A small image classifier, trained from scratch: muon at rate 0.018.
Rows from block 5 of a small image classifier, named by matrix and row number. Rows with one number belong to one channel. Each number is 128 + 24 x the weight over its row's rms, rounded and kept within 0 to 255. All counts start at 0. Numbers have three digits each.
After each channel's rows are labels from the 100 images, of 14848, where the channel reaches its highest value: "lies over" is the class under the peak; "top examples" is what is common among them. Only what is clearly more common there than usual is listed. The data: larger renderings of crowded toy scenes.
# convs1: 3x3 conv (model.blocks.5.convs.1.weight, 128x128x3x3, each kernel summed), inputs 0-127
# convs2: expand pointwise conv (model.blocks.5.convs.2.weight, 512x128x1x1, transposed), outputs 0-170

convs1.14:122132140132107154134102104124117121072127144131134112121117174147118106137143105084093186105127142136140153143170135131121129118144138152125121147043147129130146115125128115109123128092126118083095137130141098132156164134132144115128145118138148145120117173113114153109148086145118083118111170088145152076122086142122115156171124137121161128094114142109042134146137129135094110153134
convs2.14:093124074151124120136146118116159123139132130119128125150108133142113192146130124123131142099136099128102122124118120164089105143136157142136106144124148114117139114136136132134087167153160083124114126133175123111167152163104149121166125109140116116124148101167110137137143140100127134133150147139122124118108065172080155127111145140087134123115128108125166142121116121137126129129055159130141130184096115147118122187114138142152122116115126128099110095122133128110099120106150133079124114124143150126138113145127
lies over: snowman
top examples: snowman; flower; largest object: snowman

convs1.51:130103093112147101118121116110140121103155124114144129126110137120126156120132137157107133158129189137118107159132170119127132110130137113161157117182133119101130149153113160145125103087132083108127122121097153143109074152152136127132115129154169137142070175129092138117128169131166083096083101142136156151146143134128143111092178066132112087136100109121087125108121167126130094120118
convs2.51:188158092151142120123136118103144129110139147127125114105122141149149110135167119085125178164107134138132133127097155117097174134098139118091134121141124111178107146122134150143111117098122116114133109116150126117144152146117155160088154137122093110167105149115120101113132113155135140145089077106122194168145134121161141123105121110159126100124184116128085099098124125087122140126120138118144136127161120127132098139120077127119104129129143117092141196148050115107157116230105111127141138146150128113103131126147
lies over: pine
top examples: pine

convs1.54:134072194112087143114149108134125111155099120082143097130144167118148158151125108109158173137138173145119125113107136122172122135123148157137126147150128137125085143128125107124122151121141132157115102109079120124128119112130150121097151149133116117134107135142052110128071137135131080173116150102138099123143145124104179097137145104103111143164134131113145143093119117106133176086130
convs2.54:126124149149115142131127124135142175163140103137124129115130126118074093124172129104144091170083112094094133127114116153148111151147114139099118122111176141141110094107117147127112130118111117123132092125097100111143152103059104090123146124155118108165109090155157133099132084163118125141166109107129075162161123095128132138137166108131110119128162141125155132074156117078119135094120103131130127120148121128139116138109089130133186132136139138113103118096122153135152107208096151101084164113159110138115155156141
lies over: tree
top examples: tree

convs1.65:113134148140116158125112122118126118121118169116150137108130154144183138092132109084074100134119101175122161126118110106127142130151131122159130147083142117119145138083119147077112133162098171118095147121110098118128119140164138128125127128073121114110116142153057140117151117149144039181148110099126110149136133111154140156088131101122122131130148143124106099152110107133137146103120
convs2.65:103105142096114152126084126128149149108101105129119121089116125164087114113167142064121103133142154132145119144087114138121171121142102130127177155151126151120145111164163124125100119139123104122121117120119145065153161081067115116142148121112138108136131157092155126155115089137142152147107123119104115120133099082157130111171121115067122104138138118141158112091125111139119155100124122136124135128105129094152142072160088127124165117147087125095102155149112115140137106165085113117125152091181092127106106137177
lies over: umbrella; mushroom
top examples: umbrella; mushroom; largest object: mushroom; largest object: umbrella

convs1.76:119111121136101115116127146069113112122122084125104117128131075186126117137143137085145141105115152083091101133144099096128121129116095134121080112150126119178128145119150124149157143109111165097106107107102129130114129098138146127096079119167123094095143176161119189129145163088110133127113162161099121135133112148094132176112164109116138128134105133095094128143131118126128088125115
convs2.76:146133162145148106111120129123139129122113189129130126117108106151146147130128148125129121073134176130117136107136131096138117133105110135120141145122170108170141167133094068144117127131131116107142093169103142068106139157089094112131157142156134120098122116135113140147152133121150165165153121108121136147105113130125127124133116118135124109132167167148149100117145122133114122120151128125151158148145128135131138140066109124149096122148119135080081143131144145132105113123099139114145099136096139127136124082114
lies over: bottle
top examples: light from behind the camera; bottle; snowman

convs1.25:106145170140082104138110131107123133154153191099139162129119112100143126126114086128132110140163106144129165130084176111133106142151111117128129135107122147122112142120143119125124154073137169135140124137162140124122087132121186152118077117121136133129105126153100157155181154114136098178124118111135128126174130166130159157090122127118133131148163160140147169143164104110068142129129
convs2.25:119119168144139151134127108127174164112114113125139136139155113136159129152132125122127130166127083145152125112134120087155087129129096116134066131117120088124136127115189118145137144140138126123129141122134148182157166127148154151109126122101120106150121169151173135141138114149146128084127085104114089104131111144093093129133129142154110152116103153136131125157130133089145117104158120131136144131112131116130149090116127124136126128096110139147142169117185148125109134123133117104129117116140094140096117162145
lies over: mushroom; umbrella
top examples: mushroom; largest object: mushroom; umbrella; largest object: umbrella

convs1.20:129061122092134138095147113124111087071124141111116115131102154114127140104108097115149145102146167151108137131108157121150109110113118158140113170125158148080120114146112151092167152076140121167080159109155115127094139130136115108115107171114140137152075131121119110124111120130118043104100142098142118136138095108126144084142115122129135135127104119095105149135100145100105142133137
convs2.20:111155161137129171101088135114110096125193122111130130132112121137144160158143128106124123087110141092124130151139110139092160124132147124131132155105122143152134192145100132126128114150131126112124111147104126102139200148035121151127114108127125126082089140111114125139130156126139169077152121100125160168116135073056123123118133115112144124121173132114108111155116122152153115123127156113129110073093115135129117065163143120140094123127146111108103090139120149114109129121161142133143124126149169155132089106104
lies over: pine
top examples: pine

convs1.45:125150168143131076142121148092111120142180147160135159181155121103120119153153108108156100107129157123119114106137122112084109135134131110149102131095136152169159131155147144115159106169093167142106103131143133106164143140141086119128140081121128110106128129164131120117118208136149124151143141110126091157195156183151124142115112126144128108150120134116155137162126154118124113142125
convs2.45:141122124120138165118101127144158133139125169143135122112060098121136133109163124112139121150098090116133120140126153152115147135138156094106127126124100122141119166162067135129116123089144128139110134105169123138149069142090145136092119124123110161106118159070103132110127111084136167132122175130120134137165108135172091120164100117089108116125137127146124098145125136131122124093146154128124146100115136139109115121092111127105096125117115131164151102103122164124125086046138116092115147089088142120119132168095
lies over: car
top examples: car

convs1.10:141084163150105112117118108133123154144123125116111115102139118146137139160123164162137023120154084111102120112131126152126153143133124138135125121052115138140132116169130149118125106148121159110113141144125152123148129137122107130124133112130125092134091086150087171124142137181137190187146093102141124111149120109147117120130109119129107140101096111089124110132126124113106152178141
convs2.10:162108122126109163122126116122118127167152108117090121087158127111133128124086129156117133100159134122110135131132155113111118143052127143136149159115126123111152139098138111126100122114130082136132122143110132115141178136118115126175136126101159150144127144105107137109126114134114153132128126104142132151141101129115098120128153170111109102108113130141146132167145124138135158172063100141153135157150110084132121142115127109181140123161145134094162111162109131140115074111110121111139113125142116120175106207175
lies over: car
top examples: car

convs1.66:110094136129088119133115165107141092163115125105148114138159166193097155127145075137146127145144111140127151105118116108128119118103203111130113124127114114122072143145087119115156131136153150100108137138098108142152105108136090110125145161073113107136120165154072125101101110122123100120107142094130126098122157120120166151143155108115140145133193113152119116111104110133126143094136
convs2.66:153091132132130104128144137171173139162173140149149110112134137139122121109140133092143155131147134155129109110114137169125110110156149129105147122115164080131127152132131140129132138154127080119133122143170114152168161091097121164117131160116123122040127096173136121147130095141128138141158138093143179152130130087085105125111111144153095130139099119143156108111133125165133163178105132105123125145147119075129118120183104136160104147124146117116140107128088098119108087157159131109169121136092155151124132162126
lies over: pine
top examples: pine

convs1.16:094094096134129115132165133121147103113151193129141147160112172126124119122143118151183166102134168119135191158151146106146114157131100138133124126159115093157117135127099109136132097065124099120129114146166111110134135110125130134143108112146139133149125151114092062175096112109144161104164129099120133147155137174145159104131123157136133091137119103100126167125154150110153133139141
convs2.16:112119139075105162134145119131151130174165117136098105123086135071084132154139128092118163148135085131115126130130173192170109094115152153154160103129119139157142123134108093143141126131119139098138127138095145111163112175102132133147131131089179136113133040144122125091132158084146142150115074126136149132135114127056135144111138145077127142137143137142157110080121124150112127132154118129144111136129115131141140106131128141124067124106135126188158134098169119136112096173149151138119146145108128129128096100106
lies over: tree
top examples: tree